config.yaml
norm_position: "pre"
qk_norm: true
depths: [3, 3, 3]
residual_init: "none"
beta1: 0.9
eps: 1e-08
grad_clip: 1.0
final_lr_fraction: 0.1
Rows from block 3, named by matrix and row number. Each number is 128 + 24 x the weight over its row's rms, rounded and kept within 0 to 255. All counts start at 0. Numbers have three digits each. After the name is the row's rms in percent of the matrix's.
# convs0: expand pointwise conv (model.blocks.3.convs.0.weight, 384x96x1x1), inputs 48-95
convs0.41 097:116118122099141162106101130157039132121115121133140138109123120147084164111131162128163105141096111116103123154130138116097116133147080131137122
convs0.42 118:099141121137165084162133137142134116156118107117218137158101123124123125142094126111118116128140127126101105130105139120127130100122144141150101
convs0.43 104:082140144130113112103136115163109099077151087157141130130128088128148107126125104127083132116138083118118083093145107113144129125156140102125119
convs0.44 106:139099118119155146160109124116095097154142119115153101115129172105102118093114111141122133138167094139069134131171131082113146147158136100102166
convs0.45 103:117163106096106129103109148126165090081117158163130125136107125133117107131125165165085151141153131112140142146140136163132135140164142165149111
convs0.46 088:121087136132143114097156156140140153135118127151133101130098141080073158153117144106175137142142115114115142093130116144148135142110134145182132
convs0.47 093:089128143138134152139120084129111090121097062131140159156120156117099057147088121116110135107148088145116067103176152145154190112087135106138125
convs0.48 109:098113125100105137151128135120122163123121127149132132111138106150086138090077139122168138115124131144170106117116152157133108081127147149138155
convs0.49 090:133127122134172100072130116126139134122151092137127183085119100153110133103110085143150136101121140122141133128146138151102164133158130099152118
convs0.50 108:119163154123157102105157113134139153115148067152128090146114122158172164122134133170084144112134113154120131148077113116127076123087126182170127
convs0.51 094:145135140148147133142175139148124131117096156101107141132129105107093120157095089111148101172163132131153127129132106108124093149133080137162085
convs0.52 107:163067117122082110102075146108151166158116131144141123127133135158134101145150133114100139152106140109118131137140141178094119093133093131133093
convs0.53 114:162117169151136129132124136109155138122117153095188152154131152076072139152123143148165133088077081154119163123155144138133145187155143153148121
convs0.54 103:147082110147129134167116136157164151133134146082112126124121119141102133142142173094121083126098148145124123156090118138132146165120116131098143
convs0.55 099:094141122167145175111152166157117057148101162099104109142119180119140087136117142120096153182147107108163113137158112133096112163128152122122122
convs0.56 106:098087146081122161131110102144139151162140106124096111128102112141106084135130149151124116099107158131108091154133164128129151154197141126163141
convs0.57 070:103168151132118170181098106156132091126113139154109187095138147126114104137154138153135132148105169122157101154165126120113097080146093115127104
convs0.58 101:126121154143123103120133163157134156108132122146128134105127111133104193125092143112155106087120118137115153130132126152127153087143105137151101
convs0.59 108:168145133140135145118159155181095127135138095151140145141124190127130159116142150147146126112152131134133150143176144159085149129145165157176117
convs0.60 094:143090124146124083160152167165101134116082128149101148160126145128114123142094120100133083147095140124152104109158143165087139133123128110146101
convs0.61 091:083121127122114126109115146133137123167147152150107084133094101117096160121093134135137076135166175122099139104155120144114099103118085166135114
convs0.62 101:120105038108156132112105142149137135123146131144078152127105137102085120152158127125140114161168155127088095120145127152112125134169119150128094
convs0.63 115:130079110091144137118107154146132112114129105141165104100096132154127139162096126126114097166142104142108152084092136116130156104110135148115146
convs0.64 096:153114130150160159144078145081091131140181114122110117138143123089170114140132150116134124117173117174096110141159107112159160121104139134109102
convs0.65 103:167131153145126073153126134136139118146132146105137091169096104172130122132152118116130163140130148150129142084111091077092100106137103132098141
convs0.66 109:135134129149133118121129143087143122155138117157109135138094129120138119165140136098131170113138127153133120133093100090132167163133081179132137
convs0.67 104:155143129107138120102120121139158149110132098185157115132131118126116113139130148158149135146173133131081078109157159136116157146142155115134137
convs0.68 099:110146135109103145119126123070111093148114134150117088139109169158109130109135118152105165108143131151156113132153142147106118103181149152130162
convs0.69 098:144090130152091142150028107121132145142114157143147133084130144127116089174126151112132099155128120105149139154131149146124088094097141117097144
convs0.70 111:111114124089139109166140141071129143158142109137150149171121161167092154109090147133121151127117113124098124121081098086158137123141157132154112
convs0.71 087:127125150161138066120110148130189171126122158126112126129128108138136144133119144111153125120099133140165160142114073122115122185130105146149124
convs0.72 093:149180143102133141136118139136129132092120102123131131148103125150141113146088093136156142141161131151127077125103092144116087137093109126125064
convs0.73 106:125179160159150104149146137133135158114165116122157103120114146154159115093140065131107170117115085140148099116128115153099130067131107169125136
convs0.74 115:114165085162140138083131143130147164131163100131117152117109103156123146160136162150140092123165166127119112118123104113106136116113124107153161
convs0.75 109:141089119146127110121085120119137113122145144125168176150103128135116117099120151135165163183148127110129138079194120117101105125177111074122117
convs0.76 105:104150178132142119109132098159098086103130135145132162156111125146152126130121165115093071121098169129136100166114127130153138094103114146100138
convs0.77 091:152113129160121109145136133166113093130160121103126135106123133138118130146141141104158149081151111129144118122152137165121106125154173081124053
convs0.78 104:126128171148116142173136117160097104109128127097099131134116151097067111114128088136142143136101107062101149105161117110081144147123149110110126
convs0.79 104:121155111110093145120141100143138117120109161127141125098132164153162123084124118103109111141089151100144114133124162074093146112187131125101118
convs0.80 090:138081118132128117080145141115111143132096152127145137132102114140159139081156142106117108135181157130174177119136112175142114136123130162137114
convs0.81 116:121130150131151149115175154111125111113130138122201103148141132126139111140110136132110108141137114156124151136144133125106092125096146132105131
convs0.82 102:171125193133120110163087118080111147130117084142151165144152123150114130085124152107110099148124134116090158156134114184106147121090113124104107
convs0.83 088:141124160146106181139118096134129166130076135109143128128160161152161183107122132159151092112138132135092117159089152153132126144085101097131158
convs0.84 096:142088170148127123135137155130112135123123107151183144150150122151105158127106109155158105115128142141108158152164177170177111152126149120141135
convs0.85 089:152114118168105120145104166146106095169122105115101134103130128129142167119134103140127152111148139138113163118120116100130182136093120145130110
convs0.86 099:189123127182113177103109089119159126128150070117132116119121158144142143140131129154142173143082115150112120171143125137080125132136143122163098
convs0.87 100:135093109131119145087133095126136125126137095145130116149136139122160098143142041132112143158154118140098111119148105139128128090173161116093130
convs0.88 096:134096125127140194113128100140126162103135140113115110128110130087156189135142147158157096152107151135132120141110109101143109149130166094154162
convs0.89 102:141176121118117152147116170119119157157149067111144131111144126177119146148114155121095112178117118136088106142119116103108149140138091118127114
convs0.90 090:188136135168119173153105137105130112151104100128143130131131161188142156133119124128114122154095120168125146148125120111116150131102151108165122
convs0.91 103:154102131116133127126137083102129121118145110104132197080140131134067163148125128133149127130144140094121107115115130116096106143161104108113088
convs0.92 098:150094114117133157108145100122093148097124119148126132157114122099131128130155031125118162150151131112130121135130109112109102125185131111105134
convs0.93 088:151140110119133116125086114165077158136141096103143136138102130176141137129162132090137143113118075159150076124109147115113120109180133102136119
convs0.94 100:145101131140075110122132125190158133155113131127122091162103113163126097121131165098135113186143121150155150131152159122144120103165148099094118
convs0.95 097:139110148116128166114078082123077208151132154119124159119123097099111120106137152128129110186150137125124127110133149161095076103123119113090127
convs0.96 096:165089125137115142153123143120146152125135124109102104111097119165147163161160121128099136111097136129154110162114139116117156134134140127160122
convs0.97 090:145161115129106123170128104124163130138139145127113112108148115172091142133140129106103131146134062093167127128142119131129106123142130100123103
convs0.98 106:152091149146119152116112105111134120099148118125122125153133098128105140090129127085138136111163161171083095099123187185099150140121140144137136
convs0.99 098:111146171107161108128104136118168128111116076147123163116111127124125121154087101124122134126090135144112137118113109103115145118102098102127097
convs0.100 092:133118085147167121134109138154141154122114153117090110147125133128185157110171146113161119105172103093131139105106132159125151136089148122148147
convs0.101 102:119149127116129144091135153169102119093171111162138115155126118170148142101117111129114130159127154113121107155120109155125151090144118141151150
convs0.102 101:156075119092107131158105128108102123140099169122109125141117131131133138146136136132093104096116113144152134124114165117151113099170157153123182
convs0.103 095:091137176114135100175181135140137135143124081138167118139088118119101122099141109115144119097135084091143109130140160109116127145163110125149115
convs0.104 095:156105116131152139108110125142110137127179122142085097107148131160115173134137164142136109177118104090115113129146076137060153144114115101131138
convs0.105 097:123098126127149132116140156148147136117080133106119132124115140138132109129184088155146131148171127097123172095133128115114118144125138179138146
convs0.106 098:139142102104117117109136168148139104150088152134135063143105120133126171116151134115141103160157116118134116106135140118145179111077138187138109
convs0.107 093:112112156100167105086134163114170136109136122102109130158131087115139139135165144125120141116134160162147163114127107144130152141166125123108149
convs0.108 103:101106131120089158164145076144118135149121152147092141139125126127168129107125146135124118114138166125140111149111148094133144143184147130125142
convs0.109 096:148126108137133095138093135120165125116129123106111144141119093153176207096149122142144131065154148117120147143139078115119144122129120102108108
convs0.110 088:094127102119117149162121133095100114166137147147104122136099132124184094121145134108092141152167168124172094104130111075123137092125135148116157
convs0.111 095:153090100157148091069135119136121109159133143093075155144119107095127149112139113120149132116112055120165158141138099148073147159123122092128115
convs0.112 101:153134165142177098172164135122140141143124117143153141115153130164138143113109126138133077156108145120081107143159108137101134111082140161132086
convs0.113 103:132106117150127130134146164187133163076098181130120089104121147116113140090103130097134070159117107113137123134102096164122116153156153143125117
convs0.114 107:166123134134092127129111172136128123173078160147152110136094120155171105113100095107104099185164157117140089139101119100142092086123150134117113
convs0.115 120:113088121161144103110109133139156121101186105122156113159153140085174114139120063162104103095124140103130108124180144166160120118114159129138129
convs0.116 102:126131107102125135081139174109146106146127137099117130108125163116134157114145152140106149145153153106091116148184082094089146160140146174166110
convs0.117 095:149115179111146138132111132133130134098109109160140107073114117118129126139106169129153136117087113142114085140134140133129114129135109128152142
convs0.118 096:117161168116132125129095126090124137157131107126155122149138108189116136100163120174100120096117145124089139111168115135115153118127121128099177
convs0.119 104:169135151118132153114170070134109125137137152149134107141174158156161127097132091135122128116139119145137092133128125106146145133104121129126105
convs0.120 110:121137086110142120145092135156103125115122095107160113136117108130160116136121127114179117087158067178134081130097132132154164119149131143141090
convs0.121 100:155109165112101146137146144118120124144158128113164111106121110166148116138153167138087149162116134093096150143139123099133118135176115115159095
convs0.122 098:148120079112169118146141119137111164144125160104110157114112107151105148128146143108141114132133088105114139096142108147091109121093123097114116
convs0.123 105:104134116134093153189141117161110147130099145127136148136123165123136109200132146117111110139128138148135118136099135116145070152114124086135141
convs0.124 103:148151120141172132125125140146130143138120094109117129116112176162146122142075115137122095167142136140154092115157068128077127094148133108121156
convs0.125 098:117101115119148102108100123180127127077130146106102131125095158156139133113103180134166128076123140145166095112101150146129128172140154127145141
convs0.126 106:152166130102140093130130161113157166138138156117129135143130110110120152153100117136094114110147117112127122146114115137141046140086163106126138
convs0.127 093:138170114109126138175134169147116186164182136113113113102154114166115125170134161113154114139160123112107145144166065150089121090107141134127129
convs0.128 094:107152120120140113122182099114089117151166094166112088124105130144157088090118073127122130145139118137166090129155099115104133106116092177140153
convs0.129 107:086102118092141174079125109131121156134153090140085120091139134098103123136139132117104154102131149109141170140116116140132163136154138119141148
convs0.130 111:131128186126130102120134157141178144127142135162185145096115104162097092171088158141115087097108121112114100151136122146156126123071163111110104
convs0.131 098:103157096140171118091168120119136116141098089176153125152120079094150138134120079116105166133147091182133127118131091129122145115112112141138116
convs0.132 081:132121130152105102137105145131140176134191124104122124118182071150114156126146161100136101153121089125137125122100120113099129146140157112091075
convs0.133 100:114183133129135155104172131138072141133090161119106134069114158115109123128118099127117141119122122131176144114147129088078112143160123119091145
convs0.134 087:120120144130157146123150156134120143124151143134136144126137144102177143097115119102148117154127135078122140092131130169156119137110132097191153
convs0.135 101:146140128155154158147142094100123102098074158124122149133136153100120137140125066123115124141151085148112091124143107144110103169133091104109104
convs0.136 109:144145087139118186138120113104099097106073149159171167144131139079116131142115133118092087138131107157151115077124120132124099131160148086132142
convs0.137 103:139152146108089113093094127098144097144126148109149114131114135144104131145118149187126073150140181114112126159191141135121103141091117155134122
convs0.138 099:097137148138100145110139143162130181133165157140123158124134105111081120124079138128136090115137156077072163139150153140154109148120088130159129
convs0.139 088:155123137146095158159151113171084113121076134157131113131141165139129139141157111109144128108136175152157095133149185154103100112125088134159130
convs0.140 101:116149120136114119097142138128140112123137157133159115124161108111105150155097125150128116143131191095082135105100105139161102147090082154156105
convs0.141 099:108118113122128134113156115079136119113129106131110141105132152123134093107121118108116122099103135123171088129133154158148152165131154154162125
convs0.142 108:132101119130128171126163081094139131124097125135112088129149174123138133119107107126093067160109173080164137169089123081141144140151107105117125
convs0.143 102:136123114170124126117171123111071091097133126104124151142136110157135130137169084066078143135128154162162103113111115133148076105158092147123126
convs0.144 111:088132172115146109128129185117151150150121169098131118126138155128126122134148151101091130162098112124146123161096108124101111153149132112133112
convs0.145 114:113103150108138143123131069135097173104109083171102120129076110177135131146149115131145102155112112141108139151127075147115094114091156166158113
convs0.146 101:138143164130118104113161131098125136138181144114130125105130114151117178101133153136134138132118140130131149125143121100105143099146182090100146
convs0.147 087:137150179125160124159084153120116121144176104098108111155126131145119112113096109120140120100126127161107123133152137107119140102123124145114163
convs0.148 100:161174121136151116107108150150161133162131162148125088121122149175114136121121146145109111114159099108156129148093127188097097119112108142092152
convs0.149 105:146128139100139110150132093112117097144120162110125112135119130118135101129151126146137123131097154098185113171101126114136136161107127131141136
convs0.150 109:109131103174185179120149132156095145153133178153175154115151125105105123094112108135140121167115117082167133079116144125147120159147139116189129
convs0.151 101:162087137138120100121111120119127121140144113083114128128128084182123147142159166124089148137122130161110123143107143138115140113172125139111108
convs0.152 099:134103125146084115128109108155145147088105132091140148139106085082145122129154111124119150125119122077171093137154160161132102137133137103149115
convs0.153 091:121157144109158102134146123114134168117158150082142137133144109153131166132133131105157099131116088150128108139100133114140143151146128129116135
convs0.154 102:093139148081132141122129158106110100105141146145116144133148178139112158139125171074116137103086124133120148123096089109138103097151139091117161
convs0.155 098:073161121099111157132123113141108141138135118153091101139107147162182105126098109139104135127128094128167108133134113081124101084123084134128156
convs0.156 104:157121123138078139143115083170139125137126103173103102138151112096118137137119125117156126133157115132092129166115109124135146161121162134126103
convs0.157 105:137130114147114156116097090136188070151099144091113084109133190156158108118108126167144138089123122163154105174131133133124119129167128108147127
convs0.158 094:121120141168128143129150157136118162113132129172157161125130118128099159073134161130154126078132177138160163109102164185144137131104124153165122
convs0.159 085:098138153135111129115136093167146142146123118100096119120100123115119124102120117122143098179109155135160133140153106116075103097153082125158102